From a checkpoint of a small image classifier.
Model: 28.4M parameters, 48-pixel images, arch vit, norm layernorm, activation gelu, moe expert_choice, patch size [6, 6], layers 12, width 256.
Data: trained on rendered dice on a table, 145000 training examples, 21.2 epochs.
Rows from expert 8 of block 3, named by matrix and row number. Rows with one number belong to one neuron. Each number is 128 + 24 x the weight over the matrix's rms, rounded and kept within 0 to 255. All counts start at 0.
# up: expert up (model.blocks.3.mlp.up, 16x256x256), inputs 156-207
# down: expert down (model.blocks.3.mlp.down, 16x256x256, transposed), outputs 156-207
up.185 [113 109 132 145 125 117 129 149 134 136 105 124 133 131 128 145 132 140  99  96 176 127 106 130 119 141 135 128 122 151 155 175 153  75 163 122 101 126 115 139 122 111 144 123 124 104 171 165 142 100 148 106]
down.185 [126 146 127 159 151 133 160 129 113 149 118  76 182 131 127 138 106 136 145 149 120 147 119 120 118 143 136 144 145 169  95 171 102 135 147 100 117 136  97 128 138 146 135 140 139 145 112  85 134 125 134 129]
up.186 [123 113 152 143 149 112 101 111 135 125 160 137 162 128 127 169 103 148  97 147  99 141 106 138 129 156 144 150 137 163  99 101 116 143 115 169 154 140 125 145  88 121 141 134 112 110 108 135 143 125  79 163]
down.186 [179 145 137 108 103 146  97 136 141 130 134 110 103  92 144 154  86 106 102 110 156 147 108 131 129 156 132  92 126 126 115 125 125 147 140 135 148 123 137  85 134 131 163 153 135  98 141 161 110 119 130 137]
up.187 [143  90 123 151 127 155 151 157 125 126 115 156 123 135 144 159 133 122 158 153 150 156 149 106 126 126 112 119  99 110 144 131 161 154 101 137 124 123 154 133 107 130 115 119 139 149  97 136 128 159 129 127]
down.187 [144 141 151 145 122 129 156  96 134 108 127 132 143 123 130 127 122 116 124 130 143 126  95 122 108 130 131 134 131 110 118 142 136 101 134 106 149 126 126 121 143 133 138 138 134 131 147 102 128 137 144 145]
up.188 [186 116 105 149  91 154 123 128 139 127 133 109 144 109 148 121 116 132 137 140 137 173 141 103  94 117  93 135 116  88 135 126 131 140 105 133 141 140 106 141 134 138 167 120 147  86 115  80 147 111 118 133]
down.188 [130 132 149 113 164 123 132 118 118 102 171 142 151 117 155 165 133 109 106 125 115  90 123  97  72 144 136 106 167 155 117 156 138  87 115 119 165 153 126 133 103  95 144 139 104 137 110 125 119 120 102  97]
up.189 [111 171 148  98 110 111 114 154 143 125 167 127 119  93 127 131 157 157 124 114 108 103 118 128 150 124 136 144  90 151 102 101 162 139 133  92 105 156 117 136 181 124 116 146 129 174 131 175 134 135 168 126]
down.189 [115  84 118 138 119 158 117 167 109  98 133 124 112 125  96 136 140 113 155 149 155 151 125 154 166 130 108 102 125 107 187 121 128 121 100 119 142 126  82 152 138  90 167 126 122 122 164 118 101 100  72 135]
up.190 [108 170 146 156 114 122 110 112 128 138 120 167 123  83 142 127 127 132  99 172 135 151 107 121 156  62 137 166 112 119 154 124 151 145 116 100 182 111 129  89  91  96 111 143 116 157 144 132 141 133  78 130]
down.190 [153  88 166 139 154 163 110 120 132 164 139 112  91 122 134 115 119 141  61 174 144 159 182 141 114 126 128 112 141 132 153 152 116 139 138 135 133 120 137  97 111 135 130 159 118 125 115 137 121 154 168 166]
up.191 [133 155 121 134 151 162 167 108 152 134  92 134 157 149 119 158 114 124 110 120 118 138 127 141 179 134 114 103 114 145 129 144 127 131  97  88 142 127 104 115 160 142 118 123 138 136 120 154 151 114 117 109]
down.191 [160 124 146 170 118 117 108 109 130 135 101 111 131 127 121 141 113 107 123 185 125 139 184 154 118  85  91 129 126 113 123  96 118 114 103  84 116 134 128 125 182 108 164 159 118 122 146 112 126  90 110 150]
up.192 [124 155  82 156 137 116 141 102 123 168 130 127  89 107 166 102 156 126 102  95 137 113 110 102  96 126 166 104 115  97 132 119 143 164 127 105 159 137 134 116 128 142 145 101  76 167 111 147  89 145 120 149]
down.192 [150 158 135 109 115 170 121 128 117  96 115 108 125 128 124 116 112 137 132 101 143 120 180  99 147 140  74 125  86 177 142 165 129 122 101 153 112 112 117 191 128 132 186 144 131 139 161  99 196 131 168 126]
up.193 [104 127 140 100 169 137 142 128 149 131 109 139 104 132 161 105  94 129 113 153  99  98 137 144 142 129 133 112 115 110 150 170  71 108 191 142 110 117  94 105 127 131 123 112 149 118 142 136 147 118 109 147]
down.193 [ 92  97 120  65 124  99 105 110  91 135 162 157 108 153 117 121 143  79 148 163  97  96 101 128 162 134 149 123 105 112 134 120 128 107 143 134 110  99 124 150 125 131 110 113  86 129 104  90  91 162 108 103]
up.194 [121 103 130 160 162 104 143 117 143 128 132 144 136 135 126 118 156 124 132 140 106 124 124 110 117 158 116 146 128 131 103 153  91 122 138 115 130 134 123 126 134 110 114 132 110 105 113 157 136 146 140 149]
down.194 [123 134 138 125  90 109 103 117 116 155 146 162 133 106 117 148 148 156 139 136 131 130 131 136 140 110  99 109 135 124 120 153 127 120 136 129 122 144 123 132 136 143 106 110 133 154 144 115 130 148 113 146]
up.195 [108 136 156 142  67 122  92 118  95 140 152 122 133 164 117  67 177 146 111 135 139 144 112 145 130  90 131 139 154 118 120 129 202 173 126 130  44 111 153  83 160 107 149 122 136  74 137 130 106 153 158 171]
down.195 [132 129 138 144 155 160 150  97 109  74 115 101 150 133 123 113 131 116 185 129 111 179 115 104  57 106 190  90 130 160 141 121 117 153 120 153 174 106 168 132 129 147  99 117 104 120 125 116 160  99 110 100]
up.196 [128 120 112 131 138 151 112 126 155 174  82 121 152  79 122 102  98 153 128 134 138 118 114 128 149 121 119  86  95 133 118 153 122 137  98 105 151 109 112 132 158 143 110 157 138 192 105 126 120 134 139 146]
down.196 [161 123 127 134 151 138 193  86  75 149 147 114 177 165 129 166  95 100 127 118 145 159 110 137 158  91 122 160  52 125 166 149 163 117 141 128 144 147 101 119 158 160 127 135 173  64 139 176 138  88  97  99]
up.197 [ 98 159 159 110  95 102 104 126 135 139 166  99 136 123 146 110 180 152 136 120 142 113  74 156  96 129 125 138 139 163 140 104 139 109 108 128 146 112 155 102 139 156 121 146  96 144 136 139  96 125 147 147]
down.197 [132 109 120 108 146 107 111 155 120 125 130 136 121 128 140 147 105 108 107  78 171  99 159 150  88 133 129 137 155 135 135 122 140 136 124 130 147 114 132 130 125 110 105 111 112 128 104 120 133  86 127 111]
up.198 [170 139 111 166 115 130 163 109 116 160 102 114 100 103  83 218 119 167 124 132 132 176 137  73  91 156 136 154 109 135 118 147 123 110 131 121 199 135  82 112 143 128  99 146 135 107 134 123 129 125 123 123]
down.198 [137  98 119 116 123 122  84 148 139 138 132 116 160  74 104 100 153  90 146 110 123 135 123 124 209 160 137 162 127 111  97 151 160 139 111 130 110 157 127 145 110 132 131 134 161  73 155 102 112  89 129 186]
up.199 [132 146 104 125 150 110 117 105 143 132 146 100  90 149 107 120 106 138 113 121 113 120 131 109 137 138 101 121  98 122  98 112 143 133 115 184 135  97 127 140 142 138 108 111 133 114 139 130 179 114 123 166]
down.199 [132 157 146 135 149 129 145 125  75 117 137 122 140  91 116  95  98 158  93 162 169 174 114 103  88 103 178 126 134 138 114  86 140 115 115 124 151 111 122 125 130 137 129 124 122 137 122 130 147 114 163 150]
up.200 [126 112 131 155 132  84  62  99  97 147 143 142 140 143 139 137  71 103 120 140 155  78 100 103 121 161 163 123  90 117 177 160  93 167 118 127 124 119 148 116 123 156 137 146 107 144 114 160  97 128 127 145]
down.200 [136 103 136  94 135 136 144 108 126 110 159 113 105 123 152 126 131 100 138 109 168 145 140 105 136 121  95 114 103 165 112 132 139 106 155 111 125 109 142 132 118 103  66 119 110 130  99 114 140 124  99 138]
up.201 [146 161 165 106 118 109 120  88 122 141 104 145 127 122 104 118 152 154 143 164  93 114 117 144 122 112 115 161 119 160 154 130 133 122 108 150 119 158 151 132 188  86 124 143 147  81 151 111 118 155 124 150]
down.201 [143 120 122 184 152 125 101 109 142 125 124 111  93 141 110 124 116  90 125 113 122 141 124 132 135 166 138 141  79 106 154 103 139 130 141  68 121 121 133 150 128 101 102 125 116 100 131 113 117 132 125 128]
up.202 [112 136 145 105 149 127 140 141 121 145 163 141 147 147 166 136  92 127 139 123 133 134  99 124 112  97 124  90 133 117 127 141 127 149 112 144 128 142  96 121 125 143 144 133 154 151 141 112 117 116 154 107]
down.202 [140 131 133 123 147 110 115 165 119 124 119 157 100 158 126 140 160 115 123  96 106 151 108 121 125 140 126 136 126 142 104 107 155 154  91  76 109 111 152 123 145  97 134 161 140 117 106 120 129 122 124 116]
up.203 [134 132 124 116 141 129 123 149 118 130 143 132 127 127 145 111 128 118 121 118 111 126 132 154  95 131 118  99 121 150 101 109 157 111 118 110 110 159 167 126 134 146 128 122 118 133 108 125 124 140 120 104]
down.203 [148 102  93 111 132 129 132 144 119 153 175 105 165 143 137 110 118  83 120 141 131 120 151 120 152 121 110 109 137 119 117 149 109 131  70 119 120 119 114 116 110 102 160 138 108 156 105 126 133 124 129 115]
up.204 [131 109 153 130 158 125 123 164 163 125 146 123 141  84 144 109  96 163 121 134 103 130 107 153 113  99 107 161 140 137  99 132 132 147 111 110 134 146 115 128 117 126 163 100 142 124 125  86 117 161 145 169]
down.204 [120 140 111 127 125 116 138 126 169 101 116 157 119 106 110 144 151 127 116 122  99 136 138 114 134 146 122 158 111  86 158 137 126 118 127 166 155 147 102 121 124 132 105 126 140 140 140 110 147 108 162 109]
up.205 [161 162 124 154  97 168 158  92  80 162 120 165 123 117 138 153 144 135 134 132 152  83 190  99 102 155  97  99  94 128 152  84  95 109 142 115 175  89 165 125 137 131 138 126 103 165 136  97 150 134 119 117]
down.205 [130 121 166 146 131 160 156 112 115 150 149 164 116 109 158 121 134 134 144 147 104 110 134 128 185  92 120 153 118 102 159 153 129  91 134 171 128 129 158 107 130 127 135 105 111  89 137 144 146 125  80 141]
up.206 [106 151  60  98 108 125 169  62 137 148  94 134  97 112 122 134 129 170 142 107 121 109 139 133 130 143 191 100 161 125 119 153 146 128 160 165 129 132 114 134 124 143 137 137  96 126 110 173  97 187 140 139]
down.206 [126 116 139 156 146 164 149 146 127 133 137 151 114 117 115 161 130 140 160 145 117  89 117  75  89 178  98 174 138 110 126 140 184 118 108 164 130 127 161 135 137 206 114 108 155 117 171 137 188 130 179 171]
up.207 [139 142 126 113 150 158 119 122 152 131 153 149 151 117 150 113  96 128 114 158 164 126 107 131  93  96 141 138 140 193 136 143  98 151 109  78 113  64 132 132  93  87 126 136 119 150 145 188  91 111  92 135]
down.207 [121 115  75 136 139 129 112 139 182 102 133 109  89 159 136 101 111  86 110  90 119 107 167 161 162 136 136 139 130  86 143 110 160 119 185 131 132  97 116 128 131 142 160 111 137 136 135 120  69 150 166  86]
up.208 [150  78 137 113 124 153 110 118 171 142 132  98 127  88 114 148 164 124 151 119 127 121 130 147 119 131 106  70 120 120  61 112 116 128 127 144 112 130 159 161  91 152 180 152  74 118 108 164 109 101 155 125]
down.208 [171 178  92 110 107 147 184 154 146 158  85 132  92 144 156 156  93 125 154 115  83 136  94 127 109 121 135 124 127 144 121 129 150 155 148 125 139 140 129 102 113 149 113 126 131 142 142 113  95 119 131 146]
up.209 [138 144 125 138 143 129 167 145 120 137 141 129 133 155 130 169 144 113 115 162  81 138 152 138 103 144 119 138 117 128 131  98 136 137 143 130 105 103 141 139 120 130 135 108 141 152  96 154 141 144 122  96]
down.209 [137 119 142 130 158 108 129  82 144 158 135  94 118 135 148  82 127 150 154 115 152 142 119 132 140  96  99 129  76 128 116 146 128 152  99 145 150 145  92 134 155  65 116 102 110 134  95 123 153 122  84 134]
up.210 [128 163 164 163 138 155 167 109 108 109 134  90 109  80 131 127 123 106 122 150  95 149 162 118 162 121 109 149 135 161  73 117 169 148 125 114 136 145  99 149  79 120 106 158 127 112 104 156 111 117  74 106]
down.210 [134 112 134 124 102 146 119 133 138 145 129  75 158 114 144 161  87 119 172 135 102 147 104 157 104 134 121 129 157 104 145 170 122 123 143 162 199 110 109 160 135 158 128 132  90 149 120  94 182 152 106 163]
up.211 [161 121 114 136 109 112 164 104 114  90  89 117  80 118 151 134 109 125 109 100 167 113 135  90 149 143 133 117 129 114 159 160 155 114 160 178 139 121 172 122 124 136 127 130 121 146 155  89 128 110 144 140]
down.211 [137 122 122 107 129 140 149  98 128 121 123 141 143 115 134 160 168  99 124 101 173 184  82 103 125 102 129 177 104 128  66  77 126 175 147 124 131  97 161 142 132 144 118 164 139 163 167 153 131 126 173 118]
up.212 [120 136  99  89 108 121 117 136 144 103 171 157 131  97 171 141 152 146 105 150  85 128 121 110 147 115 162 142  94 127 131 136 121  89 151 122 115 149 129 166  97  99 130 108 162 116 103 131  68 128 152 114]
down.212 [151  78 116  98 174 121  98 128 151 175 125 134 151 104 132 146 159  96 143 122 103 103 130  84  93 124 111 127 165 113 175  81 178 134  80 142  92 117 113 128 102 113 145 151 120 121 134 120 135  84 102 100]
up.213 [135 145 124 147 160 149 102 150 133 115 128 125 133 124 137 116 152 116 150 128  96 124 139 137 119 168 101 131 122 121  92 125 118 113 117 140  94 153 149 140 138 126 147 136 105 142 137 165 129  86 155 159]
down.213 [123 116  91 104 110 126 115  79 107 110 139 144 123 165 100  96 153 119 132 122 119 119 132 112 150 120 136 155 120 144 106 121 116 113 113 105 139 111  94 141 133 163 140 120 142 127 121 109 143 137 110 118]
up.214 [ 96 142 159 135 146 133 114  99 109 133  99 149 138 132 112 129 134 101 160 139 125  86 142 145 101 120  50 150 127 158 108 102  92 173 119 141  99 152 101 132 126 138  98  90 128 120 183 170 142 114 157 109]
down.214 [129 144 116 105 127 147 169 156  95 154 112  80 119 149 133  73 113  81 122 124  93 129 113 115 120 148 190  87  99  67 113 105 127 117 172 120 160 106 116 122 160 145 115 184 125 156  98 155 177 168 128 162]
up.215 [118 154 128 144 144 144 134 119 118 107 133 153 168 133 136  96 173 144 118 191 164 117 103 106  71 193 118 111 118 141 125 126 162 134 122 120  73  98 119 136 147 146 138 141 118 143 173  81 138 117 108 118]
down.215 [114 123 118 104  90 106 140 146 147  90 135 114  72 125 132  66 100  61 114 160 127 156 154 156  83 106 112 126 133 134 166 130 160 124  97 106 154 142 106 170 113 124 110 121 138 136  98 136 129 128 129 128]
up.216 [145 172 111 119 159 105 116 119  98  90 113 131 177 172 103 111  74 126  75  72 114 165 109 188 105 101 156 100 178 115 119 173 154 198 134  94  85 100 114 121 114 120 108 100 138 127 167 151 113 139 137 132]
down.216 [146 110 148 133 116 102 120 113 160 104 150 119 125 140 182 135 113 123 138 135 106  98  93 119  75 121 143 119 161 122 131 110 143 162 153 136 114 161 118  95  88 109 135 142  94 179 109  94 139  92 125 126]
up.217 [131 109 155 111 136 100 138 157 143 131 143 112 121 139 111 153 112  85 110 143 117 148 152  93 151 136  98 141 147 131 173 156 113 121 103  87 147 164 122 150 140 100 109 178 122 139 132  98 124 107  96 138]
down.217 [110 117 122 104 123 126 139 160  83 137 123 115 154  97 113 141 175 157 158  88 123 180  97 126 146 123 130 120 161 113 134 121 117 129 172  75 107 130 146  78 123 139  70 139 120 138 143 101 136 131 123 195]
up.218 [126 134 127  82 117 157 122 127 107 115  82 150 121 117 126 163 132 134 119 118 122 125 112 121 130 139 170 109 127 113 134 126  89 149 113 114 124 167 105 105 121 174 148 130  96 112 141 146 157 105  89 126]
down.218 [ 90 145 131 126 167 139 161 140 154 103 122 142 149 166 132 126 122 161  88 147 142 105  81 112 148 122 148 131 167 110 142 123 138  77  72 116 129  98 112 157 101 137 144  99 104 112 122 142 152 140 173 144]
up.219 [137 170  97 141  96 132 137 161 141 152 119 114 175 135 108 139 124 132 149 135 136 161  79 119 132 163 100 135 112 104 121 109 167 177  81  76 129 138  80 105 149  85  77 140 132 170 117 118 108 120 122 113]
down.219 [103 117 155 137 100 147  82  75 101 146  99 121  89 193 174 118 122 119 123 170  91 128 107 110 134 133 134  92  87 146 132  95 142  89 158 127 112 106 154 106 132 149 140 151 136 119  62 130 118 143  84 127]
up.220 [ 97 152 132 104 104 116 169 107 122 156  86 177 124 120 123 153 138 116 122 119 115 145 116 109 104 147 132 153 107  87 179  98 101 177 138 150 135  73 166 107 112 146 139 116 128 108 140 125 133 131 151 123]
down.220 [172 164 141 111 161 107 165 125 153 191 117 144 133 154 118 114 138 187 142 125 151  97 108 123 137 170 114 128 126 158 121  86 147  99 125 172 139 140  96 128  83 158 109 160 134 132 161 105 173  99  96 129]
up.221 [ 98 138 144 153 123 116 115 112 126 125 122 114  91 175  95 142 119 156 105 131 195 108 132 132 154 126 126 156 107  68 139 137 122 157 136 137 173 145  91 138 127 107 142 127 101 127 122 139 149 145 136 104]
down.221 [118  89 143 134  80 127 113 142 110  90 108 114 151 188  80 110 146  89 115 117 109 139 118 158 130 139 162 145  99 138 105 113 124 141 114 121 130  80  92 134 110 124 113 112 166 135 109 160 135 145 117 139]
up.222 [124 125 114 181 132 100  76 137 174 127 161 108 114 110 116 146 155 161 146 152 120 142 132 119 121 117 142 140 123 141 143 131 149 161 141 138 127 117 178 121 135 133 120 203 140 123 120 111  64 128 126 149]
down.222 [144 122 135  91  94 146 130 126 115 118  92 125 138 135 151 100 136 135 108 127 150 116 138 146 134  98 124 115 130 111 104 130 117 162 152 162 164 101 176 161 114 105 149  92 124  90 160 141 145 138 126 119]
up.223 [153 107 159 142 143  79  91 154 133 120 128 168 121 112 153 157  80 139 164 203 133 115 100 110 116 170 134 131  88 136  90 129  93 124 145 135 112 111 154 135  87 107 156 140 132 142 152  80 101 120 169 141]
down.223 [113 122 128  47 108 147 138 160 126 153 118 134 128 154 125  78 118 106 110 103 162 141 142 132 128 112 111 106  92 114 102 118 107 127 163 157 124 115 106 146 133 150  87 121 123 148 138 126  90 112  83 115]
up.224 [121 107 110  91 101 153 119 103 126 148 134 138 102 109 111 125 114 111 125 118 129 130 102 131 113 110 132 118 139 122 112 158 117 120 136 148 119 145 139 154 142 153 138 127 117 130  82 120 121 129 144 114]
down.224 [145 112 144 129 151 140 149 151 126  92 131 148 128 147 124 116 114 120 110  90 129 108 152  96 140  88 105 117 113 114 138 145 141 108 151 115 117 123 124 126 116 130 107 104 130 123 101 151 125 143 123 146]
up.225 [118 136 123  85 115 111  99 121 133 167 109 126 109 151 140 145 132 140  97 137  98 133 118 121  94 126  96 144 113 139 152 114 145 112 103 170 131 131 107  74 102 112 150 108 119 127 165 103 144 125 106 135]
down.225 [139 132 121  88 111 121 129 145 127 157 118 150 155  97 135 103 110 128  95 176 137 131 140 133 150 142 130 151 128 124 161 101 123 115  87 157 101 133 151 139 140 153 107 145 148 121 151 135 115 148 188 177]
up.226 [172 125 166 151 153 156 130 119 114 165 125 155 175 134 124 112 147  82 144 142 107 109  81 111 108 125 168 140 141 148 164 129 111 145 114  81 115  83 155 130 106 143 142 103 114 123 139 124 129 100 112 139]
down.226 [147  49 134 151 116 167  84 125 121 123 102  57  92 115 144 107 183  84 160 107  94  93 107 143  84 131 109 126  90 146 132 119 124 126 125 135 153 137  84 142 175 125 116 145 137 146 115 150 127 138 145 123]
up.227 [ 67 172 129  75 117 104 111 113 135 130 143 131 119 129 144 135 112 152 106  85 111 160 164 112 131  92 152  79 115 126 122 140 118 179 169 124 145 181 158 162 111 179 160 172 130 116 123 123 119 102 141  94]
down.227 [153 117 113 164 111 130 153 133 154 120 119 139 162 146 155 134 128 115 133 116 156  93 114 132 103 149 130 129 130 101 121  62 166 155 115 164 139  99 136 136 111 155 100  84 148 149 130 125 142  84 123 124]
up.228 [112 142 114  83  86 122 114 140 133 160 124 194 115  76  91 131 109 136 108 159 148 142 123 152 167 117 144 111 119 117 121 178 114 130 110 118  99 154 122 141 161 154 149 128 139 127 135 166 123 136 126 154]
down.228 [113 151 148 157 155 133 137 147 158 142 114 139 129 131 146 144 134 129 153 147 117 125 164 116 114 129 132  88 124 132 131 124  94 116 136 125 140 130 127 170 127 149 146 133  85 156 143 113 141 127  99 128]
up.229 [155  86 148 100 170 150 134 153  72 118 137 123 145  80  68 123 147  91 103  89  91 161 150  97  92 134 105 111 105  92  91 122 118 119 152 140 153 168 159 152 117 129 123 174 160 123 110 141 116 190 151 151]
down.229 [134 121 131  82  82 124 164  84 111  95 134 118 137 109 110 133 126 185 135 133 107 121 118 145  71 168 149 127 123 152 133 126 140 128 137  84 110 137 123 166 123 137 117 136 122 132 153 100 174  91 104 135]
up.230 [155 134 143 134 159 116 116 123 115 109 133 116 103 156 118 107 150 108 108 139 146 138 152 139  72 118 136 131 147  83 142 181 138 115  90 152 123 166 136 146 106 132 142 166 158 106 146 130 140 126 104 136]
down.230 [ 89 116 110 117 107 117 146 164 110 134 157 139 139 113 136 111  83 121 133 106 141 187 138 156 132 137 178 116 112 155 181 127 144 134 166 104 111 128 110  71 132 135 112 131  99 177 144 128 150 101 179 126]
up.231 [ 96 153  96 139 169 100 111 111  78 125 116 127  98 148 162 120 126  38 126  91 169 114 143 119 128 148 123 145 120 134 120 163 131  92 101  98 134 115 125 125 128 153 101  70 162 101 125 175 162 138 143 133]
down.231 [129 121 123  97 141 162 129 101 143 148  80 148 138  93 145 147  95 132 140 142 133 125 136  66  96 142  90 140 146 167 138 123  97 131 109 126 132 145 175 122 102  69 139 129 108 156 161  51 119 111  89 156]
up.232 [138  92 109 124 131 148  89 123 129 124 154 179 127 130  77 119 142 119 170 127 138 185 149 174 125 140  98 102 103 133 121 145 105 144 141 129 144  90 100 159 127 126 177 146 140  83 101 156 154  91  98 112]
down.232 [169 120 108 125 132 153 135 142 131 145 147  99 122 130 153 156 121  91 138 136 162 160  80 135 133 147 123  77  84 124  96 126 150  85 139 149 141 123 116 115 150 118  86 156 117 110 137 152 149 173 135 105]
up.233 [124 142 109 159 144 130 159 117 114 142 130 123 145 109 100 154  88  97 127  83 170 113 148 133 119 142 177 120 135  67 163 134 144 147 139 119 182  52 108 133 117 106 114 164 102 111 169 108 141 154  48 109]
down.233 [118 128 131  64 132 150 125 163 124 166 112 134 145 141 117  75 185 102 135  77 128 157  90 126 120 133 119  66 173 154 132 144 110 120 161 130 148 165 120 115 125 139 180 154 130 122 124 112 178 145 169 167]
up.234 [138 149  95 167 138  97 115 161 113 137  97 134 125 146 112 108 104 102 131 128 113 151 146 156 122 126  90 115 125 127 117 143 108  99 131 138 106 109 127 103 123 134  75 122 120 110 145 168 117 104 157 157]
down.234 [ 91 113 134 152 153 127 139 144  85 170 144 119  93 133 128 124 127 135 126  93 117 108 175 104 132 151 132 149 137 161 135 105  87 123 118 115 138  95 131 141 118  80 133 121 122  94 132 114 147 172 116 154]
up.235 [117 135 111 119 150  81 101 119 137 143 100 130  59 127 122 115 137 153 192 174  97 144 114 109 142 107 146 215 171 142  99 111 197 135 146 112 146 108 133 123 121  91 176  95 132 149 107 143 125 109 107  84]
down.235 [122  92  98 148 134 173 144 114 128 100 124  85  82 137 162 108 130  86 108 130 155 170 148 121 100 114 109 143 130 123 171 131 125 143 180 120 123 162 125 153 134 151 112 117 102 141 146 129  97 150 129 136]
up.236 [146 143 103 128 139 115 162 109 120 153 123 106 115 101 126  64 111 138 107 128 115 100 147 106 108 148 109 124  92 144 123 120 137 129 149 159 106  95 112  94 108 142 116 111 164 132  99 152 146  99 126 167]
down.236 [154 123 126 165 133 131 108 132 121 148 134 113 162 117 109 125 149 141 135 115 144  85 121 101 155 139 146 105 154 116 123 150 123  76 110 143 116 134 129 139 133 119 146 102  80 103 179 126 151 130 142 141]
up.237 [128 105 138 123  97  87 148 141 114 120 155 123 131 139 110 133 155 136 100 108 152 131 115 109 114 151 130 132 109 117 111 117 147 167 118 136 132 140 164 133 141 171 137 136 133 122  57 134 114 145 147 123]
down.237 [136 143 129 131 146 174  93  92 147 138  65 138 129 109 128 154 151 158 144 132 139 153 120 152 110 136 128  73 101 110 118 169 148 160 138 131 164 130 133 148 107 163 113 146 180 109 147 138 164 112 148 107]
up.238 [113 175 137 121 139 103 129 103 132 147 168 130 130 130 137 110 152 142 135 137 122 117 129 110 121 126 138 173 152 121 135 126 138 139 114 117 100 127 107 108 112 109 128 103 106 144 121 154 125 123 125 128]
down.238 [132 113 137 147 146 146  99 135 122 134  99 153 110 104 130 110 142 147 105 133 126 123 154  97 141 130 111 109  83 151 123 145 138 128 117 162 104 149 115  88 145 139 154 153 152 168 121 121 108 128 140 150]
up.239 [125 135  95 146 103 130 141 105 173 203  99 143 154 114 183 131 126 142 156 149 150 131 139  90 155 153 118 183 153 153 147 108 160  97  95 128 122 120 111 137 135 157 132 183 167 143 120 117 133 124  65 145]
down.239 [134 151 137 142 184 109 139 138 113 119 162 170  99  94 152 120 120  80 111 149 104 145 131  85 106 115 123 137 172 142 127 122 118  77 162 126 140 120 153 109 149 183  82 136 154 130 110 110 140 167  99 131]
up.240 [128 136 164 107 125 129 138 206  96  95  94 165 142 105 128 113 136 134 178  80 114  82 150 103 102 118  84 100  96 192 152  70 138 105  82  96 136 106  76 141  63 108 101 173 207 177 141  86  67 109 101 123]
down.240 [152  60 147 140  99 139 170 145 118 162 148 126 129  91 165 157 130 104  96  80 143 147 126 121 109 109 179 105 149 123 153 128 150 113 114 139 136 113 147 121 156 101  99 125 114 128 156 176 140 123 103 142]
up.241 [109 133 120 142  79 145 115 133 115 118 193 104 121 146 104 127 125 151  97 113 109 116 150 158 165  94 204  97 149 134 115 150  88  98 119 123 142 148 186 147 144  97 107  96 119 114  97 101 116 108 128 125]
down.241 [136 123 101 111 124 130 162 156  86 137 107 143 112 154 134 138 112 157 119 132 113 127 104 155 165 173 162 172 139 148 144 127 184 242 102 138 151 137 168 111 106 100 171 118 138 132 123 103 127 160 158 150]
up.242 [142 125 147 102  93 103 146 143 102 138 119 126  98 150 145 137 125 145  87 118 152 144  95 119 111 121 138 117 146 110  99 125 120 143 142 166 136 137 137 136 141 124 155 101 141 162 105 151 114 125  91  98]
down.242 [128 111 156 113 101 121 158 119 153 127 111 114 137 139 103 151 142 122 147 103 120 157 132 102 178 128 115  93 154 166 137 126 124 162 121 115 125 124 139 148 149 134 121 152 145 128 130 121 139 146 146 136]
up.243 [128 133 107 134 131 156 189  99 161 145 126 138 137 131 122 118 157 159 158 101 103 129 100 144 154 159 126 144 131 118 142 193 106 165 116 116 134 168 114  81 104 162 141 122 119 179 145  79 128  88 119 133]
down.243 [127 141 117 107  85  99 110 125 101 120 135 132 137 159 129 118 150 143 130 156 128 147 140 173 115 151 138 160  76 144  86 142 131 161 109 145 126 118 101 118 139 133 165 161 135 121 119 155 138 145 123 147]
up.244 [157  95 100 100 104  95 124 110 111  93  65  99 111 122 120 123 190 126 132 129 118  63 171 169 117 141 129 144 155 124  69 141 101 162 119 150  91 158 129 143 110 123 133 110 144 143 150 138 112 122 137  82]
down.244 [145 143 137 137 172 130 140 141 132 112 125 105 132 116 109  95 101 115 132 196 173 131 127  80 156 153 118 118 133 111 144  73 153 171 166 102 127 135 171 123 141 145 125 105 110 154 122  94 120 153 175 168]
up.245 [108 118 148 145 141  87 131 154 111 135 120 103 121 121 155 133 160 106  84 120 129 159 133 127 147 148 109 131 142 159 101 153 119 117 133 154 138 133 115 152 132 120 130 100 103  88 130 122  98 162 137 130]
down.245 [130 147 140  95 132 180 123 130  77 126 124 137  99 115 154 172 134 148 152  72 104 148 139 114 107 151 114 125 158 134 124 110 123 132 151 130  99 131 123 158 147 146 127 111 130 137 143 144 158 154 126 149]
up.246 [111 109 116  82 174 164 123 137 152 143 133 129 102 169 133 125 142 121 145 170 133  90 165 141 148 136 113 148 113 151 171 187 125  85 123 117 144  83 144 180 139 119 141 132 118  78 117 138 150  84  97 130]
down.246 [103 137  93 130 152 122 160 126 113 121 117 109 134 123  91 116 106 110 103  96 114 122 129 116 101 150 125  69 147 115 110 142 126 103 164 112 160 167 122 112 106  79 126 109 178 149  68 115 120 173  84 144]
up.247 [102 160 138 133 113 113 169 160 132 115 116 155 145 142 126 141 152 160 145 143  68 144 109  68 137 110 164 127 151  98 112 103 130 153 151 139 140 137 113 144 137  90 105 115 132 133 111 120 166 131 147 140]
down.247 [151 103 111 114 111 114 104 135  99 188 112 164 181  96 147 134 126 111 109 113 132 107 148 105 121 103 112 136 121 159 125 129 132 126 131 146  90 123 132 116 137 115 122 110 109 134 121 136 120 121  91 164]